python train.py --model="image deblurring model" --blocks_per_level=1 --dropout=0.05 --attention=false --upsampling="nearest_conv" --optimizer="soap" --lr=0.0029 --shampoo_beta=0.99 --merge_dims=false --steps=23600 --final_lr_fraction=0 --weight_decay=0.07
Rows from block 4 of a small image deblurring model, named by matrix and row number. Rows with one number belong to one channel. Each number is 128 + 32 x the weight over its row's rms, rounded and kept within 0 to 255. All counts start at 0.
After each channel's rows are labels from the 100 images, of 14976, where the channel reaches its highest value: "place" is the part of the image that holds the peak. Only what is clearly more common there than usual is listed. The data: larger renderings of crowded toy scenes.
# convs0: first 3x3 conv (model.mid.1.convs.0.weight, 256x256x3x3, each kernel summed), inputs 104-155
# convs1: second 3x3 conv (model.mid.1.convs.1.weight, 256x256x3x3, transposed, each kernel summed), outputs 104-155

convs0.191 [139  85  87  68 103 129 138 100 155 202 123 107 147 119 137 101 165 139 105 113 149 110 142 144 153 118 105 108 127 138 155  89 136 140 148 154 132 143 146 103 124 125 122 136 121  77  98 123 122 109  80 117]
convs1.191 [ 77 182 182 179 131 145 138 170 148 105 158 142  76 177 132 128 114 146 102 176 153  87  97  96 188 143 138  94 126 109  77 145 131 197  58 145 123 153 109 131 121 172 123 135 123 125  69 160 135 100  63 122]
place: centre

convs0.11 [138  69  88  60  80 137 101  89 133 184 130 108 118 102 121 118 131 125  85 106 120  95 141 146 125  90 117 101 100 123 124  99 127 137 123 122 147 115 111  97  97 106 115  79 110  91 124 116 145  99  80  99]
convs1.11 [ 80 164 183 169 136 152 150 187 129  67 153 127  58 189 126 121 132 152  98 186 136 110  99 106 189 154 152  75 105 108  74 142 131 184  53 150 106 175 116 120 122 153 114 158 105 136  43 160 137  90  52 116]
place: centre

convs0.34 [ 89 125  80 190 113 129 154 142  72 101 160 176 129 139 108 145 137 143 111 161 160 116 105 115 183 119 144 126 149 134  64 139 136 161  79 229 146 166 108 132 155 147 100 161 117  80  60 163  97 135 119 142]
convs1.34 [ 50 167 141 177 133 135 125 179 147 133 117 129  53 141 119 134 105 133  77 196 126  93  91  61 155  98 142 111 106 103  73 184 100 133  41 128 105 101  99 125 109 159 101 148 110 132  72 136 129 114  89 107]
place: bottom right

convs0.241 [161 145 214 230 126 116 121 116  67 129 124 148 118 111 161 106 120 136 131 167 135  93 105 102 132 114 128 119 125 125  83 126 144 181  89 137 169 105  93 172 165 117  93 171  74  99 114 173 118 126 185 148]
convs1.241 [ 70 180 160 169 103 120  73 177 140 131 112 119  80 137 122 139  81 172 115 196 139 115  96  93  95 124 140 115 156 132  99 183 117 175  83 116  97 117 132  98 110 184 115 109 127 155  54  93 120 115  50 110]
place: centre

convs0.193 [105 128 152 248 153 139 110 117 101 107 129 135 110  88 123 152 117 103 149 201 131 147 122 145 153 147  97 122 139  91 129 117 106 135 108  91 150 128  78 186 139 108 139 156  68 127 112 159 125  86 166 150]
convs1.193 [ 65 174 166 152  80 127  80 168 139 136 122 108 105 153 113 154  74 163 110 187 144 114  98  97 101 105 130 132 134 123 106 189 112 161  99 126  91 129 129  87 115 167 116 122 112 139  54  95 111 121  43 108]
place: middle right

convs0.213 [117  89 147 221 171 180 144 129 112 105 104 171 124 112 138 129 119  81 145 167 108 121 180 159 123 171 102 147  92 152 114 105 114 139 137 115 167 153 128 206 160 119 137 136 110 125 142 183 124  91 161 156]
convs1.213 [ 65 156 177 165  84 121  84 178 140 142 137 117  98 146 116 154  87 175 130 189 151  96  94  95  97 109 140 120 142 120 100 168 109 157  85 133 100 127 128 105 126 193 121 123 143 151  36 102 106  94  52 117]
place: bottom right

convs0.214 [180 123 166 149 117 184 103 125 110 113 128 186 140  98 140 166 174 102 147 116 142 145 143 112 111  86 103 178 102 168 132 151 167  83 101 127 180 124 132 184  94 104 172 118 132 165 157 196 113 131 122 157]
convs1.214 [ 49 156 158 174  94 100  78 160 125 122 117 120  92 152 135 168  80 166 116 180 136 110 110 106  88 124 128 115 145 106  99 176 117 154  76 123 108 125 125  92 110 160 128 125 118 145  63  81  96  88  58 114]
place: bottom centre

convs0.210 [147 126  95  58 102 123 122 108 104 134 123 108 108  74 107 104  93 112 121  97 142  91  81 142 114  83 123 121 118 106 122 121  64 139 140  85  86  99 122 109  98 115  92 143 120 108  98  82 124 107 117 122]
convs1.210 [ 83 143 159 191 142 155 140 181 128  93 133 142  81 198 131 115 118 152 100 180 121 115  91 106 200 129 129 110 113 116 102 163 111 186  65 151 116 150 108 106 150 139 123 174 107 117  68 129 143 105  62 128]
place: middle left

convs0.169 [108  74  74  57  98 151 131 112 167 161 148 117 126 132 132 176 153 142 112 122 166  71 180 122 137 118 132 124 111 136  92 100 145 130  86 189 126 158  83  96 117 132 137 121 110  60  94 101 152 111  97 114]
convs1.169 [ 75 171 190 179 137 131 125 189 160 123 142 144  86 176 143 126 139 169 114 196 169  95 101  73 184 147 144  93 121 127  99 155 126 171  55 156 118 148 114 119 154 178 119 158 102 130  59 145 129 112  41 135]
place: top centre; centre

convs0.131 [117 129 128  73 121 102  82 141  80  44  72  83 102 103 106 133  88 105 152 117  99 154  76 137 108  96  80  85  77  98 133  95  87 136 139 105  68 110 133 106  82  99 117 118 122 125 116 105 100 128 139  86]
convs1.131 [ 90 182 145 162 112 141  96 159 154 139 124 109  72 149 105 135  86 151  99 165 118 113  86  78  97 107 129 115 133 121  64 172 114 161  51 126 111 113 133 105 112 179 140 126 109 136  70 106 139 115  84 123]
place: bottom left

convs0.99 [ 64 134 134  77  75 140 169 200 133 103 168 102  57 183 151 131 140 139 121 185 164 132 102 104 132 139 105 189 136 185  78  89 118 150  80 115 155 160 109 113 133 100 115 133 128 132 163 126 151 105  93 138]
convs1.99 [ 55 169 126 150 105 115 118 169 149 119 113 107  86 153  99 143  60 160  83 183 137 107  72  77  90 122 157 114 145  97  93 168  86 143  71 129  89 121 121  94 101 163  92 105 109 150  61  94 105 119  83  97]
place: bottom left

convs0.17 [143 131 151 110 151  89 110 161  99 148 134  83 169 151 117 123  87 124 132 146 123 110 116 119  67 190 114 136  74 125 136 164  90 125 107 110 117 107 127  66 141 146  88 124 111  85  93 138 158 115 100 163]
convs1.17 [ 77 167 169 159  84 107  72 178 136 140 115 105  99 139 126 144  78 157 107 199 150 101  96  88 122 111 134 113 124 113 120 183  98 161  81 136  88 121 131  69 110 173 118 106 111 136  55  73  97 124  60 104]
place: bottom right; middle left

convs0.85 [143 125 182 217 115 155 168  98  98 121 141 123 128 116 156 170 100 135 144 161 125 101 138 128 114 102 138 112 162 127 114 130 112 149 116 133 131 123 177 173  98 137  86 118 120 100  96 140 126 130 162  94]
convs1.85 [ 56 158 175 153  85 111  73 175 136 131 118 123  78 157 140 143 104 181 150 206 168 116  99  90 135 169 130 104 135 130 129 166 135 178 120 134  96 132 144  90 138 164 130 144 115 140  38 125 115 107  30 163]
place: middle left

convs0.25 [113  88  75  95 141 166 156 114 142  88 147  98  98  89 114 128 113 127 102 133 139 143 165 140 145 110 106 151 105 136  96 105 118 128 130 166  69 101  87  94 135  78 103 103 133 151 161  50 105  71 116  50]
convs1.25 [ 63 148 182 157  99 128 120 154 134 151 144 136  96 178 101 136 122 146 117 186 167 107  76  74 169 148 135 114 139 132  88 159 118 185  76 164 128 148 111 127 140 182 123 112 117 120  98 134 140  89  30 105]
place: top centre; bottom centre

convs0.141 [112 135 134  69  87 110 106 146 134  66 115  79 122 170  93  99  86  98  57 105  98 156  75 125 109 124 102 152  61  91  98 124 121 145 139 134  99  99 138  74 100  78 106  88 134  95 126  80 160 105  86 112]
convs1.141 [ 68 170 178 178 117 141  98 162 131 131 122 115  85 151 135 165  87 169  97 188 153 120  94  68 138 127 127 112 119 125 104 169 122 184  67 114 104 127 135 110 134 157 145 132  69 133  39 123 105 111  60 106]
place: middle left; top centre

convs0.188 [ 84 112 127 109  90 124 127 131  70 151 104 100  87 115  89 107 108 118 135 197 129  97  82 111 105 115  94 114 149 113 126 100  58 161  88 132  78 113 105 138 106 116  86 120  91  90 101  81 126  93 118  92]
convs1.188 [ 87 153 157 153 108 155 104 156 138 134 111 115  94 189 109 154  99 181 112 193 145 119  96  99 122 106 137 107 110 128  79 183 115 180  60 132 114 137 134 106 119 164 135 104 109 125  53 106 133 109  65  97]
place: bottom centre

convs0.83 [145 155 126 126 169 126 162 132  90 167  87 144 134 128 136 110 133 122 114  84 169 115  99  96 101  74 131 136 102 103  83 159 116 113 178 112 143 125 118 145 108 109  97 122  94 101 132 149 127 154 197 179]
convs1.83 [ 70 161 174 161 102 108  87 178 114 109 133 100  66 149 117 151  84 168 121 190 133 126 102  97 105 132 134 113 129 112  96 175 114 171  69 131  86 145 129  88 115 171 105 123 116 144  49  85 112 104  63  87]
place: bottom centre

convs0.163 [152 106 185 255 113 151 173 161 123 111 146 164 138 121 146 112 110 142 122 170 127 119 151 144 111 153 103 132 110 118 106  92 103 166 103 106 131 122 101 144 160 116 132 161  81  98 117 145 163 107 167 147]
convs1.163 [ 73 179 171 149  89 126  75 176 127 130 128 114  99 156 115 147  85 170 119 200 147 108 100  97 118 102 130 117 156 125 115 183 116 164  84 145 106 138 123  94 120 169 112 108 120 141  40  96 113 113  41 120]
place: middle right; centre

convs0.239 [146 136  82  69 138 107 135 110  64 118 137 125 128  93 173  69 155 102 145  96  96 171 143 155 126 141 109 134 115 136 121  85 128  98 155  73 107 149 167 135 111  94 130 120 127 176 170  93 108 124  83  86]
convs1.239 [ 67 192 163 180 114 142 104 166 134 150 121 116  99 154 124 167  76 156  80 200 143 120  78  63 119  92 137 112 120 119  84 175 117 181  49 132 100 107 115 105 126 150 130 125 100 134  65 109 107 117  70  98]
place: top centre; bottom centre

convs0.150 [158  96  39 134 115 103 134 145 141 134 111  79  82  96  89  65 112 110 164 157 114 111 139 129 102 131 124 133 132 101 143  74  74 117 112 160  84 105  85 123 127  87 101 101  93 121 143  65 125 111 138  72]
convs1.150 [ 97 176 185 132 105 135  99 109 128 177 114 120 109 134  99 133 115 122  83 179 131 120  94  61 155  98 103 109 121 134  68 191 141 181  80 142 134  96 136 105  93 127 162 109 104 106  91 156  99 162  40 107]
place: top centre

convs0.224 [137 143 122  54  84 169 118  73 132 126 106 105  95  63  99 150 110 137 127 107 142 121 116 138 141  49 102  95 143  95  81 124 119 157 136  77 114 118 165 103  68  96  90 100 130 117 122  69 162 126  65  81]
convs1.224 [ 40 131 174 215 107 143  96 149 140  85 152 116  56 189 124 150 113 155 116 149 143 113  85  68 184 156 105  98 123  92 105 146 167 170 100 117 113 169 102 121 144 136 151 127 121 105  52 144 116  79  47 147]
place: middle left

convs0.147 [ 93 135 198 255 142 103 153 125 101  82 134 137 132 113 154 147 119 140 139 103 138 127 133 108 101 148 151 134 132 137  97 104 147 136 139 136 144 133 163 164 110 125 124 153 131 104 140 141 130 136 167 128]
convs1.147 [ 79 163 160 178 103 129  75 177 139 124 115 117  74 153 129 151  89 171  94 200 132 104 100  91 113 109 138 113 136 114  99 200 111 171  67 126 104 123 129  99 119 176 124 130 112 151  32  95 114 116  66 124]
place: middle left; centre

convs0.38 [158 108 159 255 140 128 184  97 128 108 144 130  99 111 130 108  97 125 127 167 119 119 156 121 112 130 119 123 132 121  91 125 109 150 121 146 153 130 117 189 133 115 108 158  83  99 127 132 128 129 171 115]
convs1.38 [ 68 161 188 157 100 120  75 155 146 148 119 128  94 154 121 154 102 185 123 212 182 100  83  64 139 127 123 130 132 131 116 177 124 177 102 149 119 133 132  95 133 163 125 135 117 135  58 120 108 106  12 138]
place: centre

convs0.118 [ 86 106 113 141 116 106 124 115 100  93 131 155 160 127 158  80 146 118 133 156 119  98 101  90  89 169  97 125 101 163 110 113 133 113 131 133 172 138 158 186 134 107 163 117 105 142 144 210 128 101 100 161]
convs1.118 [ 93 157 156 163 103 119  65 157 128 123 120 125 100 128 110 145  87 178 124 198 144 106 109  81  80 112 108 131 149 129  90 202  89 175  72 128 104 117 137 107 114 164 130 112 106 150  70 100 138 123  94 107]
place: bottom right

convs0.202 [130  99  86  51  96 167 157 107 156 163 158 105 153 120 134 159 142 132 106 110 150  80 166 162 150 107 129 161 131 153 133  99 156 147 119 173 146 167  85 117 123 140 139 104 117  82 137 126 119 112  76 148]
convs1.202 [ 68 163 193 170 126 118 141 190 168 110 163 144  79 173 147 150 134 169 125 190 171  84 127  76 188 144 142  96 128 128  94 154 127 163  56 164 115 157  97 125 144 181 109 155 112 123  69 144 127  92  58 142]
place: middle left; centre